From a checkpoint of a small audio embedding model: 39062 training examples.
Rows from block 7 of a small audio embedding model, named by matrix and row number. Rows with one number belong to one neuron. Each number is 50 + 10 x the weight over its row's rms, rounded and kept within 0 to 99. All counts start at 0.
After each neuron's rows are labels from the 100 clips, of 14976, where the neuron reaches its highest value: "responds to" is what is common among them. Only what is clearly more common there than usual is listed. The data: synthetic speech, music and everyday sounds put through simulated rooms and audio effects.
# fc1: MLP up (model.blocks.7.mlp.fc1.weight, 512x128), inputs 0-127
# fc2: MLP down (model.blocks.7.mlp.fc2.weight, 128x512, transposed), outputs 0-127

fc1.314:56 61 56 49 52 53 47 35 51 37 54 32 32 48 47 62 59 56 71 40 59 47 66 58 55 51 43 65 56 36 41 60 57 56 37 55 62 46 61 47 44 54 35 46 65 36 56 35 54 61 64 53 50 42 56 51 33 52 64 49 26 45 38 46 64 49 58 47 52 57 63 50 57 56 43 36 61 31 62 31 34 58 51 44 36 52 62 44 47 43 58 58 43 63 47 50 35 49 55 41 45 36 35 45 59 49 57 56 55 63 46 35 59 59 29 27 69 37 54 50 38 62 47 54 46 54 51 40
fc2.314:47 47 49 59 57 53 28 53 46 43 46 61 48 42 60 47 52 31 58 57 23 54 35 41 43 60 57 51 43 74 51 58 53 46 50 42 60 53 38 54 53 53 68 60 51 43 57 64 36 49 66 43 37 55 47 63 62 26 43 43 40 69 52 51 44 47 54 53 42 67 40 84 61 65 55 61 52 44 48 70 61 60 46 43 47 51 52 62 47 42 49 37 43 41 50 47 55 41 49 60 55 62 42 56 44 49 69 49 40 54 62 53 40 43 52 66 51 42 65 65 39 70 55 45 55 56 48 46
responds to: tremolo

fc1.60:49 39 68 50 52 45 44 61 42 30 49 46 51 77 49 45 57 37 60 49 59 41 46 59 52 39 33 52 41 61 44 50 51 40 55 47 49 45 46 43 42 52 39 45 60 62 47 26 49 48 55 51 57 49 40 53 62 56 75 39 65 53 50 59 55 59 35 51 42 60 60 58 56 45 33 42 46 82 64 47 61 45 61 60 56 32 45 34 43 49 36 67 40 55 49 44 27 67 45 53 81 50 55 55 54 56 49 65 44 50 51 45 63 51 42 48 57 63 55 46 50 58 55 45 44 57 56 45
fc2.60:39 80 53 50 65 49 46 56 49 47 53 63 47 67 44 50 51 47 56 56 46 41 48 48 53 61 59 54 47 67 57 54 48 41 69 44 47 59 40 58 61 47 44 50 47 39 73 49 46 40 60 50 32 52 55 53 57 48 61 54 33 43 54 53 53 36 49 59 63 51 48 49 44 50 67 67 63 23 54 44 61 50 52 49 50 58 35 67 46 44 58 31 54 41 51 52 68 58 50 76 30 43 61 50 49 43 52 43 46 53 72 49 56 61 43 70 52 53 41 77 39 53 31 51 54 56 45 53
responds to: dropouts

fc1.409:45 42 58 55 60 50 43 41 52 34 33 60 71 37 54 50 47 55 48 54 51 31 59 40 53 54 53 38 58 54 64 59 44 42 53 58 60 63 47 56 51 58 57 58 33 60 53 50 45 45 32 47 48 69 56 54 51 66 50 69 42 40 66 44 30 46 46 57 58 65 56 49 47 44 54 42 50 41 38 30 46 46 72 41 53 63 55 51 43 44 51 61 51 35 48 48 54 44 57 43 57 58 62 61 31 45 62 50 48 37 73 23 48 67 53 46 60 37 61 39 56 60 48 36 52 48 72 53
fc2.409:67 50 50 49 49 54 68 41 64 39 41 69 52 57 46 59 45 40 48 56 57 55 49 49 38 48 41 50 48 56 28 61 32 45 42 61 47 51 55 66 50 41 50 43 35 67 56 55 42 47 52 48 49 39 36 54 48 20 59 46 49 62 24 48 37 63 51 45 46 53 47 43 57 51 54 54 56 57 52 34 44 50 41 49 55 30 56 24 37 52 54 52 44 57 55 48 56 65 60 42 51 47 42 64 48 36 53 45 50 64 40 62 68 31 55 33 48 53 47 61 63 40 44 64 22 48 40 46
responds to: band

fc1.25:36 29 32 41 52 41 50 47 58 70 45 56 54 46 56 46 48 51 40 55 56 58 36 43 56 55 45 40 59 63 50 66 51 52 45 54 36 50 51 51 45 51 44 56 59 44 57 47 45 38 73 49 43 36 45 51 45 42 41 65 46 54 52 47 33 53 35 56 37 56 44 61 35 53 61 76 53 48 47 56 59 82 82 47 34 53 58 47 54 50 36 54 56 32 19 49 50 52 58 54 48 60 59 54 43 50 43 44 58 46 54 46 34 43 33 58 43 49 63 52 43 37 59 40 44 50 41 42
fc2.25:27 51 60 60 38 38 48 52 42 31 61 44 50 31 37 36 47 66 44 56 49 49 36 64 53 57 45 79 51 62 32 63 28 58 55 46 57 70 38 43 51 44 55 61 42 36 61 58 64 52 37 72 46 48 57 52 41 59 49 58 64 38 52 69 44 52 37 45 47 28 59 45 48 48 60 40 51 46 42 55 37 46 44 40 55 49 52 51 46 51 53 57 36 57 61 51 51 39 44 59 43 63 40 53 46 41 48 44 55 47 41 43 57 57 59 45 46 25 51 44 56 38 67 44 51 56 39 52
responds to: number of effects: 3 or more

fc1.441:57 57 43 53 46 55 48 55 62 47 48 40 47 60 66 58 39 57 68 39 45 45 53 65 39 41 51 58 32 34 42 46 38 41 50 48 40 50 52 72 54 57 52 54 50 48 71 53 51 50 62 45 32 49 55 50 31 49 56 58 54 63 45 51 51 46 67 34 72 75 58 40 62 44 63 51 53 39 39 49 57 23 47 69 52 47 47 48 47 62 52 81 49 40 53 46 45 53 57 45 32 50 39 48 41 57 51 58 61 46 69 38 53 38 60 41 41 51 53 43 48 40 45 49 55 74 47 54
fc2.441:54 44 58 49 52 48 38 42 51 44 42 42 49 46 55 42 55 32 45 38 47 54 60 51 59 49 44 49 53 55 50 45 47 57 45 17 35 44 43 44 62 39 55 55 55 51 41 64 61 55 41 46 64 55 44 60 52 46 59 46 51 30 47 42 60 50 54 63 47 41 24 48 32 59 49 64 65 55 44 39 41 45 45 33 47 54 47 39 51 46 68 49 48 60 63 48 67 40 70 50 70 46 51 44 47 53 57 85 48 55 43 52 50 65 55 60 49 48 45 36 44 33 80 45 46 54 32 41
responds to: dry

fc1.371:44 62 37 48 46 24 62 55 50 63 57 30 47 57 58 54 47 55 50 49 56 38 30 59 47 46 44 55 43 57 34 67 49 63 53 54 58 52 41 52 40 61 44 71 67 44 56 42 35 70 46 57 42 51 39 46 58 48 37 47 75 52 62 44 59 63 42 45 42 71 49 48 57 63 47 64 53 48 53 48 42 46 77 52 48 50 51 58 47 48 45 66 53 53 34 50 47 53 51 40 45 52 63 49 45 37 34 61 45 41 45 44 51 50 47 47 17 26 48 56 40 54 55 38 57 56 58 56
fc2.371:41 76 38 43 53 64 54 45 45 36 44 49 46 37 59 44 43 44 36 51 45 36 50 54 45 58 58 54 47 61 49 60 47 54 64 57 47 42 57 25 50 50 40 38 60 50 74 51 45 58 49 68 55 47 73 66 50 40 59 61 49 63 40 67 59 51 53 68 50 37 71 61 69 58 52 40 52 46 31 66 45 44 59 59 45 67 43 40 42 41 49 51 66 40 32 36 56 55 41 61 56 64 48 51 50 52 34 53 43 50 47 45 48 54 47 43 46 74 50 50 65 50 55 60 43 59 47 50
responds to: reversed; tremolo

fc1.125:47 43 62 56 46 37 53 63 57 58 60 38 38 31 57 51 40 61 60 57 53 48 23 59 51 50 31 56 40 51 52 55 51 62 56 56 32 35 51 47 56 48 69 43 49 56 54 58 55 39 32 49 44 49 42 49 47 60 48 32 45 47 39 30 57 44 67 59 53 42 54 42 60 66 43 64 52 39 57 49 70 55 49 42 49 59 62 53 50 64 46 58 66 41 55 51 59 42 69 64 54 34 48 51 61 50 55 32 46 38 45 53 54 45 31 52 55 63 54 52 53 52 45 34 17 41 35 50
fc2.125:47 58 48 52 58 51 42 48 42 56 50 51 40 71 47 47 50 49 52 46 59 41 34 39 48 74 59 50 55 48 69 50 51 63 48 41 56 47 44 69 48 54 42 66 38 45 42 52 55 58 52 40 19 46 57 61 43 41 74 64 61 46 58 41 63 32 51 28 48 61 47 51 46 36 48 51 51 71 57 43 41 67 42 64 48 70 51 44 53 29 50 52 33 47 58 60 45 61 54 47 47 47 40 43 50 46 48 55 42 56 50 63 47 45 64 67 51 52 63 37 48 44 52 50 68 59 76 43
responds to: band

fc1.370:50 64 46 57 37 65 56 42 71 57 41 41 59 25 68 52 57 52 44 52 66 43 48 49 47 43 35 56 67 54 33 53 59 41 55 49 40 49 51 28 49 32 60 52 57 65 48 41 55 55 54 60 34 47 52 46 50 40 36 54 30 58 79 58 47 46 49 56 70 46 52 46 60 62 67 41 33 51 50 54 36 45 48 72 43 50 49 58 57 56 56 41 52 57 64 46 47 51 49 47 51 52 38 45 46 56 53 57 50 56 51 69 50 49 67 56 71 47 27 54 50 52 61 61 47 54 46 34
fc2.370:46 42 25 80 56 57 42 52 55 40 36 49 52 47 47 60 47 59 40 40 46 58 42 60 44 49 40 29 51 59 63 54 43 49 58 73 43 56 52 68 35 59 48 63 48 58 56 46 44 45 43 50 50 56 56 48 46 53 45 55 69 41 44 40 65 64 48 61 47 53 41 63 52 47 62 69 58 22 48 37 49 36 54 65 56 68 55 25 47 47 39 50 64 44 51 49 44 50 53 41 43 53 49 52 48 38 44 46 50 64 52 36 50 52 59 51 47 65 72 37 50 59 72 39 43 53 56 54
responds to: tremolo

fc1.324:51 42 43 57 52 57 65 54 36 56 74 48 49 59 18 66 53 48 52 47 35 61 54 60 59 64 48 55 52 37 39 53 62 44 42 48 37 52 63 56 50 47 37 73 51 48 38 50 39 71 58 55 46 40 41 34 40 55 61 54 47 52 57 46 50 45 43 50 59 66 43 42 40 54 31 60 53 52 29 59 63 61 57 38 46 54 52 56 57 49 46 54 43 57 50 53 52 69 65 37 45 45 41 45 28 43 43 52 51 68 29 66 60 41 44 71 59 45 50 46 57 60 46 41 59 58 53 48
fc2.324:29 47 53 58 68 44 48 68 46 48 55 51 50 53 69 44 52 58 36 48 39 59 46 53 50 53 49 56 52 37 35 50 54 54 67 44 70 49 61 62 48 64 60 32 46 66 52 35 64 49 53 56 68 51 44 59 50 61 70 53 53 59 34 62 45 53 54 44 41 58 48 55 48 62 46 44 42 36 44 48 41 40 45 66 57 27 49 64 43 49 30 45 29 40 54 54 52 36 50 57 52 36 52 50 49 40 36 48 52 37 81 45 38 43 53 45 42 63 49 59 33 55 47 36 55 38 46 40
responds to: number of effects: 0

fc1.258:46 55 43 61 48 39 55 48 45 57 58 22 45 52 35 46 43 55 51 38 63 56 58 60 52 46 66 51 64 46 64 58 53 41 60 53 55 62 50 46 45 46 53 60 43 47 48 48 53 64 53 36 39 54 39 63 50 40 48 50 48 58 57 62 38 47 39 58 53 69 59 51 38 32 30 51 65 61 44 59 55 44 59 45 42 44 51 58 40 46 36 43 30 38 45 70 36 56 44 49 50 48 28 55 64 68 50 65 33 46 43 48 50 46 38 80 61 49 30 47 54 36 57 52 49 65 65 61
fc2.258:59 53 38 49 41 43 58 46 53 36 57 47 49 35 34 54 41 57 50 40 45 48 34 37 31 55 38 62 53 47 26 45 38 51 47 50 52 60 48 57 60 63 36 40 32 55 36 47 47 50 51 57 66 43 44 58 64 58 49 41 49 61 31 36 48 52 47 63 57 46 50 53 70 51 64 44 49 32 35 39 50 60 58 64 56 39 54 42 34 20 40 51 53 52 51 43 42 35 56 35 48 54 58 47 42 38 39 40 52 54 54 47 51 41 45 37 50 62 68 39 53 54 56 24 59 43 38 65
responds to: drums

fc1.243:52 58 55 52 42 75 51 58 39 55 47 45 47 52 83 52 33 48 29 32 62 62 44 34 60 41 39 50 41 73 46 57 55 56 47 57 59 52 54 45 39 51 44 56 44 51 41 39 43 43 55 55 36 50 39 43 48 53 60 66 63 48 54 60 42 38 50 58 55 75 62 55 64 37 59 55 52 69 69 52 35 36 45 39 41 58 49 51 39 39 56 48 44 53 44 43 64 53 42 54 45 43 59 40 49 50 46 48 35 35 46 63 52 45 34 47 60 41 52 49 51 68 39 44 51 41 70 38
fc2.243:35 66 44 60 42 66 48 44 62 44 40 53 41 28 36 62 52 53 40 49 46 48 66 58 57 53 52 58 58 55 49 54 41 34 47 46 47 44 70 46 58 47 43 56 76 51 64 52 78 58 49 47 53 41 61 55 46 45 40 50 50 47 51 54 39 64 42 45 42 45 62 58 55 49 53 53 45 63 38 39 49 50 47 49 69 51 53 26 45 46 49 47 71 63 37 29 79 59 44 48 62 69 59 59 50 47 52 53 47 50 44 42 48 41 49 30 49 57 62 58 58 71 46 43 47 46 66 56
responds to: dropouts

fc1.266:52 29 45 66 33 59 36 75 50 30 62 45 57 61 51 58 46 56 55 49 72 65 71 62 59 51 68 53 38 56 54 62 63 46 65 60 56 57 59 63 42 52 40 48 46 54 48 41 45 51 40 66 49 54 43 56 44 43 50 40 35 53 59 62 39 49 50 54 63 48 63 51 52 41 56 34 56 54 50 41 43 57 42 63 45 63 51 55 52 43 57 52 52 38 54 52 43 45 53 38 59 64 85 37 34 58 46 57 57 54 53 36 58 42 36 57 50 46 46 73 55 47 53 39 56 54 40 45
fc2.266:60 36 45 51 60 61 52 37 48 51 46 57 54 41 46 37 48 49 70 29 49 39 46 53 44 39 25 45 47 63 53 58 50 67 49 45 60 39 59 33 54 51 55 43 52 48 48 48 41 49 51 36 51 47 58 38 70 47 50 69 62 71 67 40 44 50 55 45 54 37 59 59 48 51 59 45 59 44 69 62 67 50 63 38 45 38 41 46 48 69 53 38 48 54 49 37 52 38 60 60 46 62 54 47 47 44 37 65 49 61 32 33 47 47 32 48 61 55 44 59 69 53 48 37 59 60 75 58
responds to: bit reduction; number of effects: 3 or more

fc1.32:42 61 41 50 57 62 54 59 18 39 59 41 50 58 58 58 51 47 46 47 48 60 51 54 46 59 42 37 68 65 55 53 38 64 47 75 49 44 51 48 58 65 34 53 56 50 77 40 63 38 63 54 46 38 48 54 48 55 43 50 55 49 33 46 51 48 55 66 55 37 39 54 40 54 47 42 44 57 47 68 56 54 72 64 28 58 51 45 44 72 47 58 44 53 58 53 50 56 57 37 38 39 45 36 34 41 52 64 65 48 63 50 49 50 43 51 42 58 46 61 51 53 74 56 63 45 51 58
fc2.32:68 59 46 44 41 38 51 74 67 52 55 40 46 61 53 57 50 41 54 49 44 59 50 55 52 38 35 61 58 49 41 47 59 48 43 53 60 44 46 69 58 41 43 65 44 37 52 48 50 52 48 37 42 43 37 48 50 64 57 64 37 56 60 47 62 49 56 29 59 51 55 52 54 60 46 68 51 39 50 37 51 60 47 38 56 56 53 43 74 58 69 51 53 55 64 54 46 58 39 39 43 46 40 52 46 67 64 43 35 49 73 63 45 62 68 58 62 40 53 51 48 39 47 58 61 66 34 20
responds to: band

fc1.412:46 35 61 42 45 45 73 54 57 56 68 53 50 38 43 40 50 50 47 48 57 44 48 46 57 50 47 45 75 37 55 39 70 38 49 59 54 51 60 57 57 62 42 59 44 59 40 63 66 44 68 54 52 56 53 52 39 33 52 52 43 34 50 41 61 36 63 57 63 49 58 53 52 54 48 45 39 57 46 45 41 46 40 67 46 49 35 60 49 66 52 33 36 58 70 28 52 41 44 44 29 45 37 66 62 65 59 47 56 57 51 61 55 49 52 44 54 49 41 35 53 32 66 44 45 39 28 57
fc2.412:46 51 61 80 54 61 60 46 45 36 38 63 48 47 45 50 54 37 44 47 38 42 65 50 59 32 57 42 44 71 44 50 45 51 44 53 47 59 49 38 49 38 25 48 46 44 68 43 54 61 16 46 55 50 50 56 33 58 61 36 47 30 51 65 54 50 56 52 57 71 40 62 58 53 57 53 49 49 50 47 54 57 41 41 49 65 46 60 51 53 47 67 58 43 39 45 42 43 30 52 31 66 45 47 47 27 49 47 43 54 52 42 64 50 36 54 47 49 54 51 38 50 45 30 56 60 50 46
responds to: dropouts

fc1.172:33 29 46 51 46 32 51 51 50 47 72 49 41 42 54 38 54 40 43 60 43 30 59 47 61 51 54 36 50 69 34 63 48 51 58 56 33 79 40 52 56 53 47 60 42 45 39 50 46 43 58 60 49 43 54 34 42 49 49 63 53 71 52 55 48 45 37 60 46 52 33 51 51 57 63 41 50 45 53 56 73 50 63 65 48 33 53 53 60 39 31 60 55 56 34 49 64 58 49 44 54 65 43 56 58 35 37 56 48 41 28 42 48 41 53 63 50 55 50 43 40 30 55 42 48 45 46 56
fc2.172:28 53 48 36 32 46 52 70 50 73 58 44 49 38 52 49 56 48 65 44 58 61 40 55 49 52 53 65 48 58 50 48 46 62 39 44 42 45 54 41 50 34 63 35 51 43 63 40 31 48 55 67 34 40 46 54 41 57 56 42 46 23 37 61 26 52 52 64 39 31 65 56 38 50 52 46 45 39 41 56 36 43 50 53 37 61 40 37 43 59 63 42 33 58 55 40 62 44 47 49 57 45 55 51 59 42 54 50 56 34 39 69 39 52 65 58 54 43 44 61 55 40 40 55 50 55 43 48
responds to: number of effects: 3 or more

fc1.253:45 65 61 57 48 54 45 57 45 59 49 30 60 70 57 61 40 53 65 47 72 45 55 47 68 67 56 54 54 47 41 51 48 57 65 52 39 58 34 68 38 56 35 42 63 54 52 42 45 30 56 69 47 65 43 49 36 59 56 42 51 43 49 44 45 51 47 39 57 63 46 43 50 63 63 45 41 57 53 16 65 55 52 53 60 57 49 44 50 47 67 49 53 57 50 67 48 43 45 67 34 53 39 46 60 45 51 46 39 42 46 57 60 49 48 68 58 46 50 48 59 21 58 57 55 36 55 50
fc2.253:57 35 45 62 45 61 69 58 49 48 46 52 45 65 51 57 53 41 42 35 43 35 54 51 52 47 73 49 53 84 44 44 56 67 38 38 56 43 55 43 40 47 67 50 49 43 45 41 69 52 53 39 45 54 45 59 39 43 42 34 55 32 48 69 50 37 55 32 42 43 55 58 65 46 45 67 34 52 51 62 59 58 51 47 43 31 63 56 50 58 47 48 49 44 40 33 55 65 56 46 48 43 49 48 51 46 54 59 59 47 42 45 49 60 47 40 53 41 55 69 52 55 32 54 44 70 27 36
responds to: drums

fc1.230:47 56 58 47 57 45 56 43 30 67 59 41 39 44 54 65 49 47 55 47 44 45 45 39 39 63 35 47 51 50 54 48 54 53 62 68 52 40 53 42 60 59 43 63 37 42 42 54 45 60 44 57 38 58 45 51 53 29 18 46 53 45 63 40 62 47 56 69 59 59 61 35 66 54 43 55 44 48 37 48 66 40 41 58 43 65 34 48 31 60 47 33 53 33 41 61 49 49 47 50 41 68 56 39 39 48 47 51 31 42 61 40 54 46 48 48 45 46 38 45 46 36 47 35 63 49 47 77
fc2.230:50 26 48 60 47 60 59 55 61 51 71 54 41 46 52 57 50 67 53 43 54 52 64 62 48 26 64 48 55 53 52 48 51 48 42 56 65 69 45 61 60 60 31 25 40 41 58 61 31 60 41 32 42 57 44 52 57 46 44 38 41 71 63 70 51 33 58 49 61 57 50 65 50 46 50 56 66 47 43 53 45 51 56 58 49 56 46 46 49 55 58 65 66 41 56 61 59 49 61 43 61 48 49 56 43 54 48 51 50 57 41 57 48 46 55 38 51 54 67 48 50 64 31 46 25 66 65 48
responds to: number of effects: 3 or more

fc1.123:44 45 42 43 52 63 40 54 55 43 60 31 53 64 50 36 54 59 72 34 47 50 50 47 50 51 60 58 55 51 57 36 50 61 45 74 41 42 55 17 50 42 47 65 53 63 49 56 46 29 67 49 50 58 56 56 46 45 56 47 35 47 68 60 68 46 54 52 42 45 57 63 50 49 57 54 29 44 41 53 41 46 58 58 41 53 52 55 52 51 46 59 55 44 63 44 31 45 32 54 45 55 39 55 64 46 26 36 55 54 45 53 43 43 20 58 62 61 54 43 48 43 62 50 33 48 47 39
fc2.123:46 60 41 48 58 37 53 44 58 43 50 51 49 43 34 65 54 54 61 63 67 41 51 45 67 78 48 45 57 62 53 55 73 48 42 51 35 56 46 76 37 68 52 45 66 52 72 57 46 43 61 60 48 54 66 56 59 48 42 34 51 49 62 38 41 49 53 51 62 39 54 51 54 74 40 38 45 47 47 71 53 54 49 53 47 51 44 72 29 39 47 37 46 56 33 45 55 43 55 49 42 49 47 39 52 50 54 42 38 39 37 48 54 52 57 45 46 48 52 36 48 42 65 53 49 49 57 25
responds to: dropouts